{"crop_scale_min": 1, "horizontal_flip": false, "num_classes": 500, "embedding_dim": 64, "norm": "layernorm", "mlp_ratio": 4, "parallel_block": false, "inner_norm": false, "drop_path": 0.05, "widths": [48, 96, 192], "residual_init": "scaled_by_depth", "beta2": 0.999, "batch_size": 256, "warmup_steps": 1580, "weight_decay": 0.2}
Rows from block 5 of a small image embedding model, named by matrix and row number. Rows with one number belong to one channel. Each number is 50 + 10 x the weight over its row's rms, rounded and kept within 0 to 99. All counts start at 0.
After each channel's rows are labels from the 100 images, of 14848, where the channel reaches its highest value: "top examples" is what is common among them. Only what is clearly more common there than usual is listed. The data: abstract colour fields from 500 small random pattern networks. In brackets: how many of the 100.
# convs0: expand pointwise conv (model.blocks.5.convs.0.weight, 384x96x1x1), inputs 0-47
# convs1: depthwise 3x3 conv (model.blocks.5.convs.1.weight, 384x1x3x3), a 3x3 kernel
# convs2: project pointwise conv (model.blocks.5.convs.2.weight, 96x384x1x1, transposed), outputs 0-47

convs0.224:51 58 34 42 63 56 39 66 58 44 53 46 46 39 61 61 54 42 37 62 51 37 40 64 69 52 47 53 47 58 50 61 50 32 44 34 42 52 47 43 39 57 29 39 39 50 60 36
convs1.224:35 40 36 45 50 35 51 47 40
convs2.224:48 58 42 65 42 43 55 62 43 40 54 67 56 48 41 61 42 48 41 67 38 52 34 68 36 70 54 50 57 47 55 37 55 55 72 48 47 38 45 60 58 49 59 48 45 54 38 52
top examples: smooth (34)

convs0.107:37 33 46 59 67 58 51 36 43 55 65 51 64 54 28 51 39 63 45 45 46 38 65 49 62 26 54 57 47 41 40 40 49 60 60 60 43 55 68 52 54 56 61 55 54 45 57 24
convs1.107:38 33 39 55 55 61 43 53 59
convs2.107:44 37 65 35 75 43 42 40 54 57 67 51 40 57 49 37 46 63 40 54 49 45 41 42 61 40 59 54 52 54 54 46 60 54 59 52 56 58 53 66 39 55 53 49 51 53 35 52
top examples: mostly green (53); smooth (36)

convs0.344:63 39 53 37 59 43 37 47 54 55 49 54 56 45 58 39 46 44 60 42 40 49 55 38 43 48 71 57 41 55 55 45 47 51 57 51 65 56 64 45 61 50 60 45 40 36 42 49
convs1.344:50 63 57 48 27 44 58 58 50
convs2.344:53 51 65 36 49 60 43 59 50 41 37 38 72 60 61 39 51 48 54 38 41 66 43 45 39 35 34 67 47 51 56 51 27 71 43 61 39 44 45 58 53 46 56 52 42 62 46 62
top examples: dark (29)

convs0.153:52 54 47 39 54 51 63 46 53 61 48 62 82 39 55 50 45 50 51 56 46 55 49 58 38 48 45 53 35 47 52 41 39 81 42 39 46 31 48 54 59 46 62 53 44 44 51 50
convs1.153:39 41 40 36 48 39 43 39 39
convs2.153:53 55 35 55 47 49 49 37 44 48 65 64 34 44 56 33 31 55 39 55 55 44 45 29 56 65 44 53 57 35 58 44 59 30 63 79 46 57 55 52 43 46 51 43 54 33 47 57
top examples: smooth (62); mostly blue (35)

convs0.71:57 64 33 63 39 61 60 66 54 55 40 49 50 43 61 61 46 49 42 58 45 59 36 60 51 54 40 56 33 39 61 55 60 36 57 30 45 46 45 42 36 51 39 44 53 50 64 57
convs1.71:59 54 63 49 31 45 62 51 59
convs2.71:50 51 61 53 36 54 63 49 46 49 47 44 37 38 55 42 59 49 58 62 53 45 44 28 41 62 40 67 40 45 73 62 69 49 52 63 46 59 55 52 36 30 58 36 52 60 53 81
top examples: mostly red (50)

convs0.225:51 62 50 51 41 49 66 60 42 59 40 47 43 44 57 46 48 43 52 70 48 67 42 63 26 61 24 53 40 35 70 42 56 55 45 41 37 38 26 63 44 50 50 37 42 46 56 60
convs1.225:47 56 49 48 76 58 49 59 54
convs2.225:48 36 43 53 57 54 54 46 37 64 51 43 50 49 28 44 44 78 34 51 53 31 63 44 63 43 59 60 50 52 34 54 58 49 59 44 56 30 46 68 71 65 38 55 31 71 46 45
top examples: mostly red (32)

convs0.218:56 48 55 44 64 40 48 48 52 54 43 62 78 40 45 55 47 57 62 35 36 47 52 54 45 25 60 52 43 49 60 46 49 66 51 38 51 59 57 53 71 40 50 58 39 52 54 54
convs1.218:69 59 63 54 48 59 59 50 60
convs2.218:39 66 44 52 44 60 48 52 41 44 59 55 58 47 54 59 60 47 61 36 57 47 44 53 50 37 24 59 54 57 54 47 53 47 60 62 45 57 53 61 59 42 38 25 47 64 65 51
top examples: smooth (41); mostly green (36); dark (35)

convs0.365:36 54 41 66 55 42 43 42 44 70 48 54 46 41 38 63 49 55 63 27 59 41 56 64 66 39 56 32 55 47 38 53 52 46 49 47 43 73 56 58 55 44 34 53 41 46 62 24
convs1.365:53 60 46 57 72 63 51 59 52
convs2.365:43 63 50 46 56 25 59 56 36 39 49 44 40 48 57 63 42 33 31 54 45 39 55 49 46 43 51 51 61 53 37 49 32 50 45 37 48 38 58 68 51 49 44 61 54 47 40 64
top examples: bright (43)

convs0.210:40 44 56 42 59 53 41 40 57 45 38 52 58 47 39 50 54 46 64 39 45 43 64 52 61 51 58 38 44 54 36 53 37 58 37 53 57 44 58 51 63 53 56 59 37 55 53 31
convs1.210:59 50 62 60 47 63 68 52 59
convs2.210:38 54 41 40 69 38 48 50 47 60 52 58 61 50 66 54 63 33 38 40 60 44 52 61 52 50 52 52 38 41 26 46 48 49 53 35 55 42 49 38 66 54 35 65 63 39 50 46
top examples: mostly green (68); smooth (40)

convs0.197:55 65 52 45 57 46 52 62 52 66 53 66 62 39 47 55 49 30 55 54 45 56 50 59 33 56 42 46 56 56 45 46 36 64 13 36 41 39 32 58 39 41 54 50 45 53 49 49
convs1.197:59 58 59 71 56 62 56 49 53
convs2.197:43 38 47 55 55 30 50 45 55 44 44 49 53 45 40 66 46 58 54 48 50 27 70 51 59 51 53 49 61 53 39 46 55 45 48 43 52 53 29 56 45 58 52 44 39 60 50 37
top examples: dark (62); smooth (32)

convs0.123:39 48 56 65 51 54 66 53 33 51 46 50 62 56 28 63 59 53 42 48 52 35 58 53 51 48 54 52 35 45 47 52 49 77 49 45 46 40 51 64 73 54 47 63 59 42 63 45
convs1.123:62 54 52 54 40 30 56 49 38
convs2.123:53 47 52 45 43 38 46 49 57 48 55 68 38 60 38 56 51 52 52 40 45 63 35 76 55 33 67 39 50 39 54 50 48 58 57 31 45 53 31 67 54 48 47 55 32 61 55 46
top examples: mostly green (39)

convs0.357:61 59 45 46 51 56 67 47 53 66 55 51 78 55 44 71 50 52 43 49 54 45 50 43 39 43 47 49 41 53 58 55 39 74 47 46 45 41 44 74 61 47 53 60 53 42 45 62
convs1.357:54 65 54 59 60 69 45 56 56
convs2.357:44 56 54 56 56 58 54 43 59 46 63 49 52 55 33 62 42 54 62 51 30 60 48 60 57 33 44 44 52 65 59 39 47 46 52 43 54 69 65 50 53 38 41 55 55 40 55 50
top examples: dark (50)

convs0.131:52 49 56 41 65 44 47 47 62 51 43 61 60 38 50 52 44 44 61 42 36 56 55 50 48 26 53 48 44 52 65 44 46 59 39 41 57 53 51 55 54 52 58 53 24 60 46 46
convs1.131:58 59 63 59 54 62 66 52 60
convs2.131:35 66 40 54 39 65 47 50 41 50 59 66 55 50 53 52 51 42 44 52 61 48 52 64 56 33 34 56 53 42 60 52 52 46 57 60 47 48 61 57 49 44 32 37 38 48 57 41
top examples: smooth (66); dark (52); mostly green (36)

convs0.370:53 56 51 60 43 33 57 61 46 36 56 62 53 55 45 61 33 55 42 47 48 47 42 59 48 47 41 33 54 54 63 70 54 45 63 31 44 52 57 36 53 51 36 71 58 55 65 52
convs1.370:41 53 54 23 49 53 42 52 54
convs2.370:56 47 42 54 76 66 35 54 62 53 57 53 56 48 60 50 65 55 50 50 58 52 42 36 58 51 52 59 51 51 49 48 55 61 53 38 42 53 51 36 40 40 55 39 57 60 54 35
top examples: smooth (50); mostly blue (48)

convs0.27:45 61 46 65 32 44 47 66 32 52 45 49 30 45 43 47 33 53 49 55 46 55 48 56 47 46 47 51 45 35 75 42 65 44 63 44 46 54 56 62 41 43 47 39 43 44 54 62
convs1.27:38 47 61 42 61 64 38 56 57
convs2.27:58 51 57 30 49 59 54 37 53 65 46 58 48 47 50 42 70 48 59 34 77 46 41 38 40 45 60 43 20 36 34 42 39 48 56 53 52 53 44 49 59 54 52 54 54 46 38 50
top examples: smooth (37)

convs0.258:48 43 44 42 51 58 27 45 52 47 52 63 53 37 47 38 47 42 39 56 48 46 49 59 53 52 50 46 53 54 40 48 25 45 44 50 47 48 46 40 49 43 59 49 57 53 46 41
convs1.258:46 40 43 40 42 40 38 35 40
convs2.258:46 62 49 61 43 41 76 38 51 39 50 29 51 53 46 57 47 71 52 48 71 47 61 47 57 55 46 39 49 51 65 58 61 71 61 43 50 50 50 50 42 59 45 43 57 42 61 43
top examples: smooth (82); mostly blue (49); bright (42)

convs0.135:49 47 54 47 59 57 54 38 60 59 50 54 83 32 34 55 50 48 55 52 39 55 58 54 46 47 51 44 41 56 55 42 37 64 40 45 60 32 59 39 69 54 55 73 45 51 58 38
convs1.135:57 66 40 52 62 46 41 36 57
convs2.135:60 42 55 32 50 48 34 68 42 45 39 54 52 50 62 56 73 38 72 32 44 46 38 68 51 39 55 52 33 58 32 61 48 45 69 49 53 42 42 41 69 49 37 56 44 51 59 50
top examples: smooth (41); dark (33); mostly green (33)

convs0.84:49 42 52 46 65 37 48 46 52 55 41 55 69 33 29 53 56 54 62 37 31 58 59 64 50 35 63 34 45 56 57 53 56 58 46 38 49 50 54 55 67 48 47 70 41 50 57 38
convs1.84:69 59 56 66 59 58 52 50 55
convs2.84:30 62 44 64 40 51 45 60 39 47 64 53 40 38 54 52 55 51 59 42 60 43 45 56 49 44 31 62 60 57 69 42 63 46 69 62 49 45 49 53 54 48 33 29 45 63 63 52
top examples: smooth (56); mostly green (48); dark (45)

convs0.355:41 37 55 49 57 62 52 49 34 42 48 41 51 62 44 44 56 47 30 50 42 42 57 46 56 48 62 61 37 40 36 57 57 55 58 52 49 45 69 60 62 63 59 55 61 45 62 59
convs1.355:60 58 53 57 61 58 44 38 32
convs2.355:60 63 51 57 42 43 41 46 44 42 50 46 45 53 34 48 46 61 36 55 46 54 38 40 57 57 67 57 45 52 61 36 64 54 61 48 51 39 40 54 44 34 49 50 53 62 45 49
top examples: mostly green (55)

convs0.161:59 53 61 31 61 47 29 54 27 64 49 50 59 57 51 56 46 42 59 36 44 44 61 40 33 42 59 55 59 44 52 58 38 57 44 47 54 56 50 63 55 21 54 53 47 46 31 71
convs1.161:39 37 37 43 44 39 43 42 39
convs2.161:53 58 29 69 39 57 74 34 40 42 52 47 47 44 47 51 42 61 55 53 46 50 60 52 69 63 47 33 40 63 39 46 51 43 68 50 58 41 69 27 38 63 45 48 67 41 62 42
top examples: smooth (45); bright (35); mostly green (34)

convs0.163:41 51 39 45 56 68 63 41 61 66 47 58 72 41 53 66 52 47 54 56 60 38 44 61 55 44 39 51 31 46 42 47 41 59 39 42 44 45 39 57 53 57 52 48 40 33 55 37
convs1.163:37 37 42 42 46 38 37 40 49
convs2.163:34 52 56 58 48 52 52 68 37 58 53 42 45 49 48 39 43 39 46 66 33 66 54 44 31 65 39 48 60 42 72 45 55 39 58 63 55 38 51 56 50 51 43 49 39 47 39 58
top examples: smooth (81); mostly blue (48); bright (28)

convs0.322:51 60 52 48 37 47 32 43 56 53 46 62 35 38 48 55 50 24 54 57 53 50 56 53 47 52 50 42 63 50 51 45 41 37 41 60 50 58 40 54 34 35 40 47 50 37 34 51
convs1.322:60 63 51 64 58 55 62 63 49
convs2.322:54 54 57 57 47 43 42 50 21 42 53 67 45 41 63 52 62 48 39 28 48 27 51 47 40 38 40 48 54 55 52 45 42 60 63 52 41 54 55 54 45 48 66 38 57 59 52 61
top examples: bright (30); mostly red (30)

convs0.284:45 39 68 35 69 54 48 40 65 56 68 40 58 50 40 46 61 45 55 50 49 52 72 39 48 41 51 54 47 57 57 35 42 52 46 66 78 48 59 50 54 59 71 52 38 50 28 46
convs1.284:53 60 63 47 43 58 44 54 71
convs2.284:41 52 56 54 36 76 56 47 48 45 49 60 59 46 54 32 60 50 44 58 41 57 55 54 48 51 40 48 48 32 71 57 28 53 41 61 46 58 58 53 37 26 60 43 62 60 52 42
top examples: smooth (35)

convs0.244:48 48 63 51 45 32 47 50 37 51 34 50 53 47 47 47 39 48 70 46 51 54 65 57 36 46 55 43 58 53 54 49 59 57 51 51 60 65 52 57 65 42 40 53 37 59 47 47
convs1.244:39 36 38 47 40 40 44 38 43
convs2.244:48 53 59 45 62 36 32 57 48 38 62 46 46 45 48 40 52 40 44 52 30 53 60 65 69 43 53 60 49 60 35 42 51 38 75 41 50 53 61 47 52 46 54 59 49 43 40 36
top examples: smooth (38); mostly blue (37)

convs0.294:42 41 63 38 63 59 41 45 38 50 47 49 60 52 30 50 57 38 51 55 49 36 74 53 45 55 58 58 43 42 34 54 50 56 44 55 58 44 51 67 56 43 66 54 54 45 52 49
convs1.294:60 64 59 65 44 59 58 59 56
convs2.294:40 55 65 46 69 49 34 46 42 70 51 48 70 56 30 52 57 62 48 51 53 51 57 47 65 63 60 58 52 44 53 38 58 69 58 50 49 50 44 48 57 37 57 54 70 53 41 43
top examples: mostly green (48)

convs0.312:45 11 50 57 65 57 41 38 65 46 57 52 55 52 43 41 47 65 56 40 53 42 69 39 72 48 59 52 52 51 41 44 58 38 52 65 70 66 68 32 57 65 62 59 48 55 56 29
convs1.312:43 52 49 31 57 57 30 49 50
convs2.312:38 30 50 45 43 55 54 52 58 48 45 66 46 31 63 60 68 44 71 47 57 39 47 44 43 59 29 47 49 55 54 44 55 60 46 63 44 56 53 58 36 49 45 31 42 63 58 50
top examples: smooth (33); mostly green (31)

convs0.327:48 76 27 56 39 51 52 56 51 70 44 56 45 22 43 55 43 48 43 56 51 62 24 78 46 60 49 31 50 59 51 50 42 43 41 35 27 44 38 53 44 49 32 46 53 45 57 47
convs1.327:54 50 58 56 45 37 62 43 30
convs2.327:44 29 46 35 58 57 55 28 61 60 59 27 59 61 53 27 63 61 54 46 59 49 56 27 47 51 38 68 48 61 49 74 50 56 25 63 49 45 59 40 64 53 45 64 47 64 50 60
top examples: mostly red (34)

convs0.35:46 53 73 58 35 43 48 57 44 32 55 56 39 70 58 53 44 44 55 47 51 54 56 43 39 51 55 50 81 49 51 54 54 51 59 64 62 59 40 51 47 43 41 48 48 51 34 70
convs1.35:50 58 61 49 49 63 58 68 64
convs2.35:60 51 53 61 39 48 67 47 49 46 51 78 45 52 59 39 33 45 52 39 56 46 36 47 29 46 48 37 72 53 53 42 40 40 48 55 51 57 45 61 53 59 44 48 39 54 50 56
top examples: mostly blue (31)

convs0.214:69 52 50 44 63 42 49 50 51 57 79 57 54 50 51 51 42 47 34 48 39 52 35 44 49 37 52 56 57 62 53 59 43 51 48 46 41 54 52 52 44 47 57 57 64 56 43 62
convs1.214:58 57 60 51 42 49 60 68 64
convs2.214:30 59 36 42 54 44 48 55 46 48 77 32 41 51 58 66 35 65 38 52 65 54 62 55 53 44 51 58 45 25 64 57 44 67 50 41 38 61 53 52 57 47 53 45 47 44 36 40
top examples: mostly blue (78)

convs0.72:37 45 54 45 63 61 61 42 45 51 56 42 68 55 28 62 61 54 50 49 55 32 62 46 56 44 52 60 28 44 48 56 56 58 56 48 56 47 61 50 58 44 61 66 60 51 63 50
convs1.72:52 54 40 69 61 42 52 65 45
convs2.72:56 57 60 44 42 40 47 53 56 48 60 52 48 40 33 49 51 55 41 51 30 58 40 66 51 43 59 49 38 47 60 53 44 64 56 28 49 50 39 58 52 50 46 51 38 52 55 39
top examples: mostly green (63); smooth (32)

convs0.328:68 55 51 58 48 42 61 66 39 53 59 54 47 51 40 59 41 36 42 59 42 51 42 53 27 55 56 42 62 63 52 59 52 44 55 30 48 52 47 49 47 53 40 55 59 44 55 78
convs1.328:39 56 58 28 53 43 52 58 43
convs2.328:46 61 43 51 59 50 45 69 46 48 57 51 48 45 63 48 58 30 26 54 48 35 58 56 40 52 57 52 47 49 43 52 50 62 39 40 34 38 47 62 45 41 52 28 42 43 55 40
top examples: mostly blue (36)

convs0.207:35 50 49 58 38 40 45 68 35 45 42 56 41 30 50 37 40 53 40 51 40 53 44 65 55 48 50 48 43 45 78 48 74 39 76 40 43 57 56 50 50 48 46 50 47 53 68 61
convs1.207:43 62 50 48 70 57 47 65 45
convs2.207:53 55 61 47 44 59 57 30 54 56 39 50 60 45 46 57 59 47 54 43 75 49 35 49 44 43 58 35 30 56 35 31 34 62 39 44 52 59 53 43 56 58 61 56 73 59 36 51
top examples: mostly red (35)

convs0.281:33 57 38 55 44 59 49 39 50 49 30 51 63 51 55 55 56 57 51 48 55 47 55 51 54 60 46 49 39 37 52 43 51 56 51 48 51 51 51 69 67 33 47 53 43 27 51 49
convs1.281:63 54 66 55 44 56 65 57 59
convs2.281:50 66 46 56 41 46 55 54 49 60 54 54 55 46 43 71 44 45 46 34 52 58 53 54 71 47 44 56 46 43 43 49 66 52 50 51 42 54 44 55 43 40 52 37 65 56 63 42
top examples: mostly green (40)

convs0.132:44 57 49 61 30 58 44 47 53 44 57 46 32 54 63 47 40 32 44 63 57 49 50 51 58 60 43 47 51 41 47 39 45 36 49 65 45 48 46 53 19 57 52 29 43 37 37 46
convs1.132:49 51 42 60 67 63 53 66 49
convs2.132:43 54 43 52 38 45 46 54 33 44 60 46 46 58 53 50 54 56 64 24 39 49 39 56 52 28 57 67 54 65 59 45 56 54 61 54 34 49 66 57 62 53 41 33 39 62 56 65
top examples: mostly red (34); bright (31)

convs0.368:73 42 59 49 51 49 47 54 59 29 65 46 44 65 60 49 46 50 43 39 51 42 40 30 56 44 62 58 59 71 38 66 48 47 55 61 56 58 55 47 47 54 54 53 66 42 42 67
convs1.368:58 51 67 48 33 39 53 61 51
convs2.368:61 57 42 38 53 60 38 49 47 43 72 47 43 60 68 37 29 58 39 35 64 48 37 27 59 36 36 63 53 48 46 58 37 43 45 50 52 64 50 51 58 48 50 52 42 44 36 52
top examples: mostly blue (32)

convs0.306:46 69 38 66 31 50 46 42 51 58 37 61 43 35 56 57 45 45 39 51 54 48 35 56 51 55 48 41 55 59 50 52 45 40 47 50 38 53 43 49 44 38 24 51 60 31 56 51
convs1.306:54 61 58 64 63 66 56 53 46
convs2.306:34 53 47 55 35 43 48 46 17 43 48 52 31 49 59 42 60 58 35 45 57 38 49 37 43 47 51 54 62 50 60 47 46 56 48 63 40 47 63 50 52 36 48 48 67 74 54 67
top examples: mostly red (57); bright (33)

convs0.151:38 50 51 53 43 62 54 47 50 54 07 54 55 44 55 53 63 40 72 57 42 54 58 59 50 62 44 48 39 33 52 39 56 59 49 46 53 46 48 60 59 43 50 45 39 43 63 46
convs1.151:57 56 64 56 49 68 55 52 65
convs2.151:57 46 27 43 48 46 61 59 46 52 66 35 49 46 51 67 36 70 42 38 75 57 56 39 60 56 57 56 40 36 42 61 51 52 69 55 40 58 51 50 64 57 52 37 68 54 39 36
top examples: mostly red (30)

convs0.333:50 50 55 31 63 64 47 56 76 45 71 35 52 43 43 57 59 36 38 56 42 45 56 52 71 61 51 51 40 55 38 52 40 37 47 50 64 28 60 38 46 61 58 57 49 44 46 43
convs1.333:51 61 70 54 55 63 53 57 60
convs2.333:50 59 54 51 43 50 48 46 59 42 63 43 40 46 46 48 64 52 70 44 66 54 44 57 59 41 45 32 44 44 41 45 38 49 35 44 57 51 28 45 50 60 51 49 41 62 44 31
top examples: mostly green (33)

convs0.93:47 52 42 48 36 73 39 42 41 51 41 45 48 45 58 40 47 40 33 54 52 49 47 50 62 60 54 60 43 41 36 41 41 43 51 50 43 39 46 55 47 48 48 43 51 36 56 41
convs1.93:55 73 53 39 48 46 47 63 53
convs2.93:37 47 42 66 53 44 41 52 27 38 45 55 46 54 55 60 49 40 32 38 44 34 43 50 59 43 58 58 57 60 48 45 60 36 45 53 46 49 57 46 57 43 48 55 58 47 67 68
top examples: bright (35); mostly red (29)

convs0.265:53 36 56 37 59 51 49 52 49 44 53 42 68 47 51 33 52 47 40 50 38 45 55 45 51 48 57 71 35 54 50 45 35 55 52 50 55 35 62 48 52 52 84 52 56 52 46 61
convs1.265:66 60 54 59 49 52 64 64 58
convs2.265:49 76 58 42 44 66 36 49 52 49 49 37 48 64 51 26 66 52 36 55 47 59 45 38 44 49 53 54 39 50 64 53 40 77 43 50 46 49 59 49 46 37 69 42 59 53 53 46
top examples: dark (26)

convs0.169:50 51 49 45 43 42 40 38 38 65 37 72 52 49 58 43 26 55 57 49 53 53 57 47 37 45 48 56 54 34 59 45 46 74 48 48 47 70 42 62 57 36 66 50 46 46 44 61
convs1.169:38 41 40 41 50 44 38 41 35
convs2.169:55 58 39 56 33 40 61 39 40 57 73 58 40 28 48 48 43 65 47 52 51 45 41 40 74 63 45 35 43 54 51 60 52 32 62 59 43 44 53 48 42 50 56 42 37 48 53 54
top examples: smooth (67); mostly red (40)

convs0.78:40 45 43 57 45 51 32 43 46 37 46 42 25 48 53 40 50 46 49 41 56 44 55 55 62 56 60 47 54 47 41 52 63 30 60 60 48 63 55 47 43 52 32 43 48 39 59 39
convs1.78:54 37 33 59 55 38 60 59 46
convs2.78:48 55 41 54 48 50 49 65 47 38 52 42 43 58 70 60 68 43 46 38 58 48 43 53 38 50 34 47 45 61 43 58 28 64 38 31 42 31 42 42 49 43 38 40 49 72 60 60
top examples: bright (27)

convs0.287:67 56 48 55 51 50 48 56 37 36 59 36 47 70 59 54 42 58 48 20 50 36 42 35 57 43 71 51 56 58 37 60 50 46 55 67 42 50 52 59 51 51 38 42 58 54 48 63
convs1.287:58 53 54 61 37 41 66 43 39
convs2.287:65 52 40 51 54 54 47 45 61 58 53 56 49 69 52 42 45 60 47 50 63 50 24 22 63 52 57 44 53 56 39 55 45 40 36 62 58 36 47 46 59 62 49 48 50 49 40 53
top examples: mostly green (33)

convs0.108:37 44 54 46 64 56 60 50 57 58 48 53 86 51 48 55 55 44 64 55 50 53 61 48 51 53 54 57 42 43 42 36 46 64 48 48 56 33 49 54 71 50 65 55 32 41 47 43
convs1.108:37 40 46 35 48 40 44 40 37
convs2.108:32 46 37 63 54 39 39 57 37 38 63 38 31 51 56 37 46 51 36 55 41 42 59 37 51 55 45 73 68 56 60 47 65 40 47 66 49 42 65 60 53 54 41 38 31 36 58 61
top examples: mostly red (46)

convs0.41:49 54 45 58 36 47 26 56 42 42 49 55 23 44 47 38 37 42 44 54 52 49 53 64 57 60 54 35 59 41 46 49 45 27 58 57 51 61 48 42 40 52 37 43 48 50 48 34
convs1.41:50 37 38 39 45 35 37 43 50
convs2.41:58 54 52 50 55 47 64 52 54 47 55 47 60 52 45 42 34 64 37 64 57 39 60 39 60 66 47 48 53 33 51 63 55 64 58 42 56 45 55 49 54 58 69 43 53 48 42 44
top examples: mostly blue (45); smooth (27)

convs0.292:56 56 51 41 52 52 42 66 49 36 61 36 41 50 56 37 53 30 33 61 39 49 37 56 52 69 47 51 54 72 42 63 50 27 48 48 42 32 52 28 37 66 44 49 68 49 51 52
convs1.292:55 61 64 57 50 61 57 63 62
convs2.292:52 50 55 53 37 49 54 34 39 56 69 49 34 39 38 45 55 37 71 45 54 44 51 48 49 66 46 49 42 50 48 54 60 36 49 51 53 36 66 54 49 49 35 42 43 54 69 52
top examples: mostly blue (58)

convs0.369:53 55 46 49 45 47 65 53 67 65 36 65 57 40 59 60 43 43 77 60 49 66 43 59 45 48 28 50 46 43 70 42 56 55 41 47 48 52 32 55 41 41 49 45 33 46 47 44
convs1.369:48 52 46 57 77 52 43 55 49
convs2.369:58 25 34 57 51 50 47 57 57 62 51 53 54 52 36 44 42 74 31 54 57 44 57 40 65 43 63 60 58 42 45 47 60 47 62 55 52 48 43 54 54 64 49 45 43 60 29 40
top examples: mostly red (32)

convs0.100:52 43 57 45 53 28 47 65 43 55 69 57 34 55 47 46 25 51 54 42 37 53 51 49 47 31 43 58 62 46 71 61 60 48 55 45 55 63 50 43 41 52 47 52 41 63 50 52
convs1.100:36 44 41 45 51 34 40 43 38
convs2.100:57 48 50 44 52 43 49 68 42 42 55 27 61 49 57 45 60 61 59 46 43 63 56 41 65 63 37 73 46 57 45 67 60 52 69 50 34 43 59 54 61 46 50 39 44 45 48 51
top examples: mostly red (35)

convs0.115:48 43 55 52 23 67 50 46 50 44 37 62 49 56 68 41 46 52 56 61 54 62 42 48 36 75 39 54 51 47 38 40 42 51 48 61 49 40 45 51 51 44 58 42 60 35 47 57
convs1.115:37 41 38 38 47 43 42 39 40
convs2.115:53 54 44 63 54 59 53 42 61 53 56 57 51 49 39 62 53 37 59 45 57 39 52 67 59 25 57 38 47 49 50 44 43 51 34 44 56 65 54 45 48 45 51 58 51 22 56 39
top examples: smooth (38)

convs0.130:44 45 46 53 45 53 62 49 52 48 42 70 67 57 53 51 44 51 68 48 52 57 53 54 39 60 46 54 41 45 42 30 35 80 43 55 48 36 49 64 56 54 70 51 41 45 53 47
convs1.130:59 67 60 59 57 60 63 56 48
convs2.130:44 42 73 53 39 68 62 53 49 52 39 61 42 62 61 52 59 38 73 42 47 57 52 63 48 43 54 39 42 52 35 32 43 53 37 33 62 46 47 51 39 61 66 39 46 57 65 49
top examples: dark (43); smooth (38); mostly green (31)

convs0.23:70 61 67 45 51 37 40 51 31 50 67 63 51 52 44 55 51 43 39 42 39 47 40 46 36 41 60 48 69 61 52 66 41 50 52 53 40 53 41 56 46 35 45 68 66 54 30 78
convs1.23:59 62 55 61 56 64 52 64 60
convs2.23:19 57 38 44 40 34 43 50 53 60 75 51 35 50 51 57 38 58 39 58 55 68 41 57 46 52 56 50 63 40 73 40 49 66 52 45 35 62 50 66 50 61 53 47 54 41 35 47
top examples: mostly blue (77)